A small multi-label image tagger, trained from scratch.
Model: arch resnet, norm layernorm, activation leaky_relu.
Training: soap at rate 0.0034, 5200 steps.
Data: trained on simulated telescope pictures of galaxies, 48750 training examples, 6.8 epochs.
Rows from block 5 of a small multi-label image tagger, named by matrix and row number. Rows with one number belong to one channel. Each number is 500 + 40 x the weight over its row's rms, rounded and kept within 0 to 999. All counts start at 0. Numbers have three digits each. After the name is the row's rms in percent of the matrix's.
After each channel's rows are labels from the 100 images, of 14976, where the channel reaches its highest value: "responds to" is what is common among them. Only what is clearly more common there than usual is listed. The data: simulated telescope pictures of galaxies.
# convs0: first 3x3 conv (model.blocks.5.convs.0.weight, 96x96x3x3, each kernel summed), inputs 0-95
# convs1: second 3x3 conv (model.blocks.5.convs.1.weight, 96x96x3x3, transposed, each kernel summed), outputs 0-95

convs0.57 100:482477527509515490564456387374521526486480469470488482557569510541571476522491483524545509539520568544484535506551469482522444534491476555537504468494460506451448542503542469548521585566511539453504476459489498511390516496457474502523508543536528452530514558503464476538501502549512475568
convs1.57 095:494454501415440481570570489603483527406526439525538530507548480528479514537510457541486509538481487439504586496485558501516486526496529493484524504512512540553498490414500462536522518425542525557522564439499502500475504569503520563543473461486527575496533508599512522535494546464502462505
responds to: flattened elliptical

convs0.5 101:426547457483519525519561413445489457472548508472503488532512571532454478409530497478471439468494460486572485458502506595514458441463485526552499484507493541507485533503490484579517423503493522511501528541496472497461496564479552543449468460536549500463448495397485560493432567470496523508
convs1.5 097:449472497492479469519498429497465538511529424481525544493503506473474566462428483469473543498455478486547540591535466505530522533496503451538533468424524498540490442468499472566515494506602515458500483526513509561457478530552486473542449500457465505430463359502495505434474558497439539511
responds to: noisy

convs0.38 106:509573486517562494489493494490469460542487539554531454498491484535493516377555510523505489486530533522511514496516471569509518511466530415465513525471411514453517398552543506499470572498450517435474591528462475545526454470462495459559516544500475483542559435509460478590496495516550475511
convs1.38 092:476466532484509494537493473540564499508454538462503417445555587502467494415521413462497506428529495479504479465551556547545555510504451461497501558619503502534438493446531507547517492545531535544495537480562495451546508462537534453515424459516474485505513562534516528481473473516536441470
responds to: many-armed spiral

convs0.50 097:583452461446495447439598451576489547549458474427475453526569536526561478459501501422511437505468526533560511491455495494489477481481492498514508554491453516490468451428520494504443543464516527510397498490488416560533566533496501468499512573521514507479532503480483491514471439487478523475
convs1.50 078:530472539415429418454474443523455465449469452506467488533401500503472481483544487528430515517542492527500512554508541463494516467537524501432509520474538491528586503487558509505451508496487470434543485554565479422521489513505507625485493538459467534527503518436499497433434493485455482520
responds to: irregular

convs0.9 119:517565466436482456509523518487526490477398500510448531548464455473470568548470508553466545468520510537447496488467520473613475477548532459470497452509502537519525457486537519512500586515478450443533556532473458505512445514475524477487565408514535509498490553574509487496514476620486501455
convs1.9 112:468497497430556547556417533568531467468487467471528494496455457501466536567508485500459526534513545469464490461499607555478516452439556487463468523570529511493442546513514450489513551459474455518495605514513530501507483488490535461536492493482478457424517517477513484609535497560433458521
responds to: round elliptical; many stars; flattened elliptical

convs0.65 095:480532504542517467457513511571456504457531459529572514475518382571523516447553480504481452514528525461494550518502506520462514476448434548499496492540451486595540442499495491525443585485516504480466517436519446497560418538479479467464582511558489513498496590508490503512552466549462491521
convs1.65 099:423509443395498473572551569454487503542473546512515466514552400460517449497547521539460554529463541449517472498480448524482562538474568510520524575419515523494518437468504505531493476528533465505543471455506497506483567543507476477504423509439530508532546528459483502485473526532418497474
responds to: bright star with spikes; merging pair

convs0.51 090:542456501485545481552531486462505526495411472485496484527569517510515490512507455471511516535508487566557524507517447511481472495449529402566504492478478551465472507449537459493497512560479442437438509442478575478550572527538452487590449508488433551532584519466460481505433523475502579487
convs1.51 090:484481542548470486487518364540543499481503461449479489443466504480470466488505458474469523448515457568409483513497503489497457545544421528540525556548592436486531498521553511512553503472530543472526489467495533544452460514432478548513422495454518519497539570462473500453495532507489415534
responds to: star cluster; edge-on disc

convs0.20 089:539512466468454559551484441494493482496505589541549533529473456520531455466552474485487489462462497451518530412465462489520445464399512431515498484489535408576520457525477487497520524624515506468446486464512471455558513541493516490514528503514476480488489458575519456499413532451472491466
convs1.20 128:500486504534490514493483454467536477457564510531472508508550517479534464519576507549498491505477565639547481481548555447537522478477473540493473431463455502479412509565498471566515521571522483447460489474442507499498474407448448574516532476510449539465539507585505498483509564511519488531
responds to: bright star with spikes

convs0.43 103:531499530455539487490463526464453527478558451459494505472594458501508442540559481536450469487492458542450487520526498569597471490540443569494521493495512512522495510424574494490523509456508562473437528436507524503465455467519502514448455521530541550467554545507459464425464559584551497547
convs1.43 093:523420537432479521553495540561588486496486568477493515474491504549467524509537489564536481535471553550548577460460508458500550602518441520523466475531480543518575500467495486517549543458511548557576602512489483576513506499515503545495394493481494493505503529526514473497518476528470460499
responds to: many stars

convs0.12 100:545478474460458515472507345514500510419450530539450510536480496501524461465536469493513494529509470484511468515550501491435450464470484522474517533495495498476569543598488492474540549505511476481515513480503401496464422525515463604480513440550514478523512453441568549518472533455549519522
convs1.12 101:480576541601550515537500429522492489466555464480475517544498490445590496484515475473493497458547477516578557473557509502539476484504469396572546523503570496560447482517456527562491450490490476490568486454483522429464488496521481525531485523573543480533449474477528508471415521505507466461
responds to: edge-on disc; flattened elliptical

convs0.87 122:524491472496486480522454460539412524525553486472484481462464451461563497527485536486427495454445580610517534513486433517509494510450486486629443503485534540483484529525476444463551495540512518478488484524447557485521524573534479519491476507472435536497528487573486458540473555416540525500
convs1.87 139:470459537574427444470526396579566509485532531428552527466510492517499438514493485468486468515516496452426480524523477427488483487472468486589527502534508504484535615506574565524534550486459474468542492499464557544512471457468485466515497520513523513457519488552535471521488533475590486492
responds to: ring galaxy

convs0.95 085:431492546476543481447571432455437569459534552501512562499514483485495540475527476552561517495476480499521482623473499485501481440542464548584476481500475506492513448446468442548492504489524560589473490453464483523484501532507502502484514495530499463529518452459400525409492488508459553460
convs1.95 087:597552511490523499492548553454520444530485443491498476466517492544461536457458556538424523532503507415569552574486472492500507562466558531527565461492560473487480515563496483478482482545455467473437505515512461503483490517518491510484506487406545567557484536452534543509535527508381508489
responds to: tilted; small; barred spiral; winding: anticlockwise outward

convs0.35 109:468552426552446515473534463467470491447499507413464444462542541432474530443560563527500437516523485538477531542534502452448505435434547523468533501478493489473552466514464528481524536494481511499570507514484572519447537483468550483443501557547485451572487521539488503619530525515496507547
convs1.35 108:464490517482566492533522476554569463482461551580516443521542508495547452489515554504498536460443538444432467510492502480515488473548454457466559469533518515476422557438502490512493463460455490467488499523420566455486488581499464409487581514506527479493478479506567475472435576444485475526
responds to: lensed arc; ring galaxy

convs0.42 086:463472489438474563452538476419478512547526456457492481557551531525511467448447472478595462529532529480461501489574478458567538502391476485460513518480505376454528481399577485521513467523507501533474465538516518531505498490545519508484521523490533542494524570501481470489502561498505546543
convs1.42 075:531501507482546551548516451524447527397519493468566457405497504561480523517529467467484510471431360520584511547470476499525516468559508457525440536552530555494506542485491447488463506521446520481550481546451493506507515480558485490488519483469466549540481459458498558503456534543436472525
responds to: noisy; many-armed spiral

convs0.4 088:455469481526539473434509565453523563491436436444520419485530423516523576565478508500487499471474499429529452476487482490461511503527464572492541466542476563477491496467589541525463499478549522475463469479491506526382481511412514506478429425468512529503518447488461502465476528525538507506
convs1.4 088:496522524463468558532412537482489498555426545504525566454506568591460550527445483468521520556494545519497495491513507440498527497570506549453519458497518491553551468485538455486553503440488481554571545553502534487569514404540546470448488481493450456499554519543565526499508449490481500546
responds to: winding: clockwise outward; many-armed spiral

convs0.22 131:531545531484490476558498481584461495474512452437514493550509534510553501517469541531500497493524503527540470521534498479386508505542522522599485532485490484458537475548498540481552455481430467401449470489494459503504493586435492448472467549483442457584501460419472509495456522448540499435
convs1.22 118:615471576612577507539546462516554530497467435516519507478476465504437486513465498463587486464502536504495476434483503499496456518514522485465474499523574479465533465530562594492482470514501478436414545470488474529520477494503518504559496600493535492481507504411497472491512467526526474501
responds to: edge-on disc

convs0.44 086:526469511469492443467613483471470527500470432498462466527443578486475490467518547470564533509504444475548490507557434458515439452478508553491480533513517556458490453482491520494448481474510498474515528459561535513498523497538428456539479414503502567515493480541522616549470525513506447409
convs1.44 082:413496489493473530515563414452485532459537457425494510496472525564487469508481488430490467511510463549481542454534535525515465483467547486500527601423556505423550516539489459433558510509455516466486526533512548512508424595440468536465525604509484558532469502496524491483491497496486496511
responds to: winding: anticlockwise outward; tilted; two-armed spiral; winding: clockwise outward

convs0.52 105:456544452536520559481450454468513478493450518495544456438541507524512400556564505471532521494579485474505429476449492583473452445548455456556573505461534518482435510606478481535457513449522550444518568524456472467447511515469509509506505535456497467514515506500481548487474515464568518515
convs1.52 098:421493443465518451501486500522522465491485503476419490456502508464513471532471485576512465484521549556446501518562472516413433484507533454424533430432503514464434482473490447436482443533525524502519538497489391467545475486450459486496514416511464496480422525574512461476469469517516453518
responds to: lensed arc; merging pair

convs0.81 089:528474502488435531460549501424510507485476458466454558500555507579470492555459498574502490466486549438453474463536452504587525489441514533497477559470544485517527480461494524527495445404481458490417461498520527532416566472474469513465549491461506546513527557503469468597482546477526470521
convs1.81 085:430451541402536511455441435519505507484438472569505457495483461458471498520473448381462509447459461535531525450507522465501486478501466477490469481515537474504489505545494505524455422432531558517575505519443519523460517411497497470472521472510434501501524523486414505452468412517512536500
responds to: bright star with spikes; star cluster

convs0.60 112:555532526457499461552499464483506516517522536547546500517511538511512485384523527467519456489462552494532489446496439556547493439477523379502483499510432490424522478527561500496435490475520549458549578566451470481499491455467506523518481543516510468465542562522485525523448580433490563531
convs1.60 088:471423430486458467523460513483521535496534506452473488552539495459527526401522425523500493467528468472419468470510542455538494510526478454462473552499534509561479510457495460518559558548487487539535496447562444520522517491534522460454435483432492539508522456521488414431478468502425404495
responds to: irregular

convs0.31 090:411479508551467479477474625481524455581487554492533539511449495510516492472430505545561494470494559536516577544480481472544578469481506509468474473502498505471521523435547478475519483531508461470506519442428499519553523549465540561487562473416483469490527515546504462470593509540479534536
convs1.31 097:457499523466514581470450604570472510445477458478548496457525465496399449517492533527506510460535504516426491475415484467472520453577486535491514521497434483522505493495393585467471571499509506487496464459459531469533488525487494442489512493475527527513551485454526528536505532505503604542
responds to: lensed arc

convs0.82 077:456457481549513533550496483461488485500456547569474510453526492419516541541557503445528478524513398466492515493441563508481506440506511546492504503459527416641509558483536511510498531554485566490558447561567511483442492474487468491505540506520532469463543491460492517518473487419445479514
convs1.82 090:424521490465596486454484466533514556469562448489499517507503529510528488572442482539519500520406488529521449516484456486571518574498529564528510516550546497506501470501440484474449502523465520597457471533486539460452556470492517484483518498498487521424400519572527545475453479496580542498
responds to: star cluster; many stars

convs0.11 084:504418567472462472481566560561511532519505461482512476553548439501476503430573516523469467521503548481439538502410431539504549487542498483471524479532463461516490477483492486500503521498469488479521452475511540534451414504440511416485551521530485427529576530428483580544445549507502500526
convs1.11 077:490514482481510543569533576501490456524457538576508495501523474533540532540453579486498519470483509437555545472532562513467429465486542519479450530534490511543473461525535523566532510492484487512556570459465571519547526569510539499493483530438449544484558598475516488457555490467534403546
responds to: winding: clockwise outward; two-armed spiral

convs0.8 105:450495473474549511490561567512468492518518512519437533486462502543512482465460434554515532518496459519502462377495534496528491428522516513514415497472543506474549465513528537560541488520608500498470519495549537497526512461509513487513507424506525453411515502570554447442559408507552481530
convs1.8 113:475456464468465563483505563484476504548475554489591513464540443501562491485535466553464463506544476552457525466539518479501471556498515464504493518480423526440451503508490468461495491481527454572456452421540475517526543429589471547514460515479508419523431462522515537512565479467514594509
responds to: two-armed spiral; winding: clockwise outward

convs0.14 089:476489465522473452521493552475483507420527452514489560468450530537516579519499501539541467496492482560559513528471464453473439458621495515512563488477527512489511458436443566505429545448460495488523579431551429535521548529511502468464516548438459468489513490516496465495510412506480555497
convs1.14 093:531524592493503440503473542510534490536464494521399524436594439572563540458493507508517467561461534415507475524420499548441455506485529581434503479451480489504515513489521535480484542463501521531500508502511493517516553424553489475525500527478517482437518504461532490566556420537487540510
responds to: winding: anticlockwise outward; many-armed spiral; winding: clockwise outward; barred spiral

convs0.27 102:494457464493544563562520463437457480521507531506552508500535505483475501445524551410483490472484517491545458497442524562442484477558548490531502542476472489566499554537504440535494477520560527449548523482531625456456521510542481528513461550507459477502508475429467467518476415472511423418
convs1.27 104:540485525571536464397485514565525479504482543474532480531498486449534533520484445464546447525514454486541518526550392516535494535480506465508533506471556535453505496518528547484485463601469486552500516443530522547431420542516457466544447494528520533520471473479459500396490467468544558544
responds to: barred spiral; winding: anticlockwise outward; tilted

convs0.80 090:516454491540529550525481481520536497582522564498467467447574490446486490483521505479517556575573446527514453583449511462452525433510503479444501494528521414484522433450482435522444526465454492509547503457466494533530506530479589425422456480495481467498448474523499439517447498475525468476
convs1.80 104:442521459466487507504541560514508452561505536537479508534448477457527613483559488520517502509505525446395452474490473525462517544433414445482430435514410507482541568462514495518503524534447527530472530491519539423524487575529504490489529477553503476558479496492483580463486444489510500512
responds to: winding: anticlockwise outward; two-armed spiral; tilted; barred spiral

convs0.28 124:461505563368482596422471440480464509534499471518437522533475514505476448461489488578506467495450435478509469517533484490551545477480520496467513504500499490535534481539492501505484526570480520518486459536420487467460491508476487611428499462466443518525495528499535571463505504399467464478
convs1.28 120:495432582477593577484474503465493451504514517501539488486513494481487454455466618526477472485509452521507499528503421463494607496504435503508473556442518499539495545428505491475519400465478556522481546498476520522462488546539559496453525512534445487476498496449509583522439508515522549478
responds to: many-armed spiral; winding: anticlockwise outward; winding: clockwise outward

convs0.71 116:502544544479442512538530510457504532480517573460496486556470490531511517532490488487531558484559446450545468438441453559483496473446459462398540564505547517472532477488462497528409513473485505522547561473457420545476507442528468497446481555459445491454455446492421459506439554484495502506
convs1.71 097:528530450454485505433482506468499503467494434548439448539491582457519571505461463505509509449508500468508470538494553497449474508486416489447462468533475459507419507441455464561408416531487494504483500594482514511484507432464448450473502469484518487474500555497528433477460486504532418555
responds to: irregular

convs0.37 105:456491452554515452502554595462476473489456521487525546496468522488497454527484512552472476491407521558465546522558551513507524468541482537574547495474457467529506495498532487522480550580535534526553488503483476479470511440476486525488509472464606503545476614427446522408514524470507457532
convs1.37 090:497469448501464470490504446512484509507533436452515549496528454547478496530522579527490534476534439485582588490526445468544454570426467520487458503489531543532466500476563493488548507421565485486523502459536477523578480575501461526531524482494472532431466431481526490583475596483461501498
responds to: bright star with spikes

convs0.36 111:570511517487480546540514419530480561436515612544450534454551527498504433587446500473530524505485501475544533492483489498449582449503578461530428479474531514573553491497519528515469458432478503451487486502454576484583482482536502445457518507496479497511489487525545466511525570509543492500
convs1.36 098:516508511521491443486492520542419450451471523486507495513399493459485511528529505503529474455474551542462402411521481518490484486444457526533499495459528469461465559486478496462514432542475487598431393556460488540467453510494500509431490495473541471496501503437440485446524484516501532410
responds to: many stars; ring galaxy

convs0.90 119:623490478494527455515552580518438481535574490471477496581533523439457470547496508501497504493534491524496451497459492485522409456544513466477430521521481555461519444440538497457509477463507476459542423509500447544488528513534566548519528516471540435482486534454521513532520453605536483495
convs1.90 130:546524505527505483550459621584476541492471568472467496468522510547506495505544579462478471454559521456497466483471509556444503478484548517489478514436489558530555543494482496471473495558501511454465530510533466436584470476526453476528517572470508492492575420547516518512534404510451482540
responds to: winding: clockwise outward; barred spiral; merging pair

convs0.72 110:499470506544445463476502509463498528458531469527451493516436520505493454438490519392485521505530457495542503509497496546511519477478440535513536534487518403486538489547497474523420595515521493474574533514490528467506457540487514546504477511488515506488479493464488532449574499352520497628
convs1.72 132:415469470479517521539550516530516532466598441495435496509565504442556522498460475540481494472463450593489484471452458507544526513475467441439513572515511519485557465506471489503487493381488505442552470518464534479484487584518499516533553439560535517484486470475459528533487476454577529491
responds to: flattened elliptical

convs0.70 115:535490552524572396400467471466487518533499465508459513500486465441465481534507455482462515490474493578470483471514542464587576453499554568511498512482419564554533513525484491469572582513495512499479456488460447498522519502537538494447480466503529543510484493429466537488482543452448500424
convs1.70 119:509546493473490535472487531511523523459526413467521481485416488480478427477465614546474474507569509485555524464502534436513468473492521514501471519484532483549504516480476434556468491607524504434560449526457531482487453586450530500508462462511449497535521472516530560591559485439476516526
responds to: many-armed spiral; winding: clockwise outward; tilted; winding: anticlockwise outward

convs0.59 091:485497454519485564512538433516501470531432411501474558496512593540546473533460575550496489496517494508532449517444440507537508532496522435488535533468513514431416468493506540483422538422473529516538538463443439457522531541544461497493513464450447455475535474562534507494526448495441539477
convs1.59 079:527503455518626368509535520510506548503549410495508459502525477491508473467487500484564534500476551481451520574494516530439428494589532541530521515492554494484534526501468516516442463506562522514469528527441444561492474532467590494495534439456522511506488529478501426480520495469543512504
responds to: ring galaxy

convs0.6 102:609491485463516507543498477467573503550605621524434492503501514470485456417508467456526537553515482544450556516471470507491405503543500513469500541487545475464505439490519548492543525507491510550523407501543446436484501502481444508527487502539494520463484468504505471509482449463543486572
convs1.6 111:518507536438480510532565423579444475533497531572459485562542470509573559446556481488494526499583447551505479499573476509547401517469487485507498511486463566473413517479548521548479556447475503509470479474509510535515506490449478545469533511527463533478503456537553474495523474462564418510
responds to: bright star with spikes

convs0.34 111:467540445463502526519463609518447493510476487491513539479469483446480473536545491650539479510540483531507471490457489513519499497502484504489536532453460403571525446546455467484503542570481514479552541493491493496460473459491477543516472419504451549498543523490583494409505508473530566541
convs1.34 129:471456452448554572527417554471500520521510535508457470472537451541507509492503559578478469544458568498567542499521535416543453473496540471500440492575436529495514492460458469544501494432512540479457502464429529464500542449482483476462535480490561404484547500495476512498489538500515408510
responds to: tilted; two-armed spiral; many-armed spiral

convs0.13 090:600533511472498559492449480466523482449561603539523571444530465554452505526480484463549610472512529472545497488474486484500540501461449478430482534536458454436564513503520514540458466490478532517489531511485468528502481484601425452441490523490482502441458517494469482452556519535515539502
convs1.13 077:498494496503564484501535459500436523522468518554533447551520544530525619504513487511478520506508511477474511504505479552499501498515539570550526499536451562581470482513479470634544579459540513568531506532458469525514527514508544463473547534525527511578555554492553539509476481549494482400
responds to: many-armed spiral; winding: anticlockwise outward; irregular

convs0.23 102:504543419505536484508489398559547514502552465542549513538559507462483486513532469479508586525454492493446494493522471460425462434523520490563548525543510449502580409545483505518582452556461469522477485511498547498522440510518475480565484518467474482523486448479504513430436514501505580462
convs1.23 105:453526531506492509547546534525533480564500460505490501476546452449459439510496472534529449488507437448505492548578491462538520499429458468527429507446509485535440511532510588515544480514515441461461519515527433475486533495498559489462528640463464552519436480443491539497431541466499447507
responds to: edge-on disc; many stars

convs0.33 107:520464506482450495537480463525533530500578536566445506515510495508553560530535507551518520525522519481512492454472511514408471476441518463509559475518465499516563518593433565520560546536515451512524506471496495486427543489505459526507549529444517473497475471443518464381416444502589482484
convs1.33 097:595447535535484513533477458491539522595496519540483519504544514522548528540509540402552476453556602508513485533509447442496524487462461493424437496496511466502489511514526488485519449519479499506548493441579508513466503479479433543497527547534453472561484491594530474407450524474486495539
responds to: bright star with spikes

convs0.64 124:501500471571453532462555527488511500505491526481507453454527553497532558351509531475516458484497496571561472518470540495522538482494506428487557544472617456385437455487481483490408491522521480473462455534496526479516543514467534494558477497518487494469479475533503529524472515440483456534
convs1.64 095:498500493477524463447517479423484575534484456501536494505484545466518480386475450454497562522507462480464500500484482487513460477519481427506507517489340486497474444452576476508527451441548495521497495532572561505481514506499508545521539494407491514464474422499482529542529537470522526569
responds to: noisy; star cluster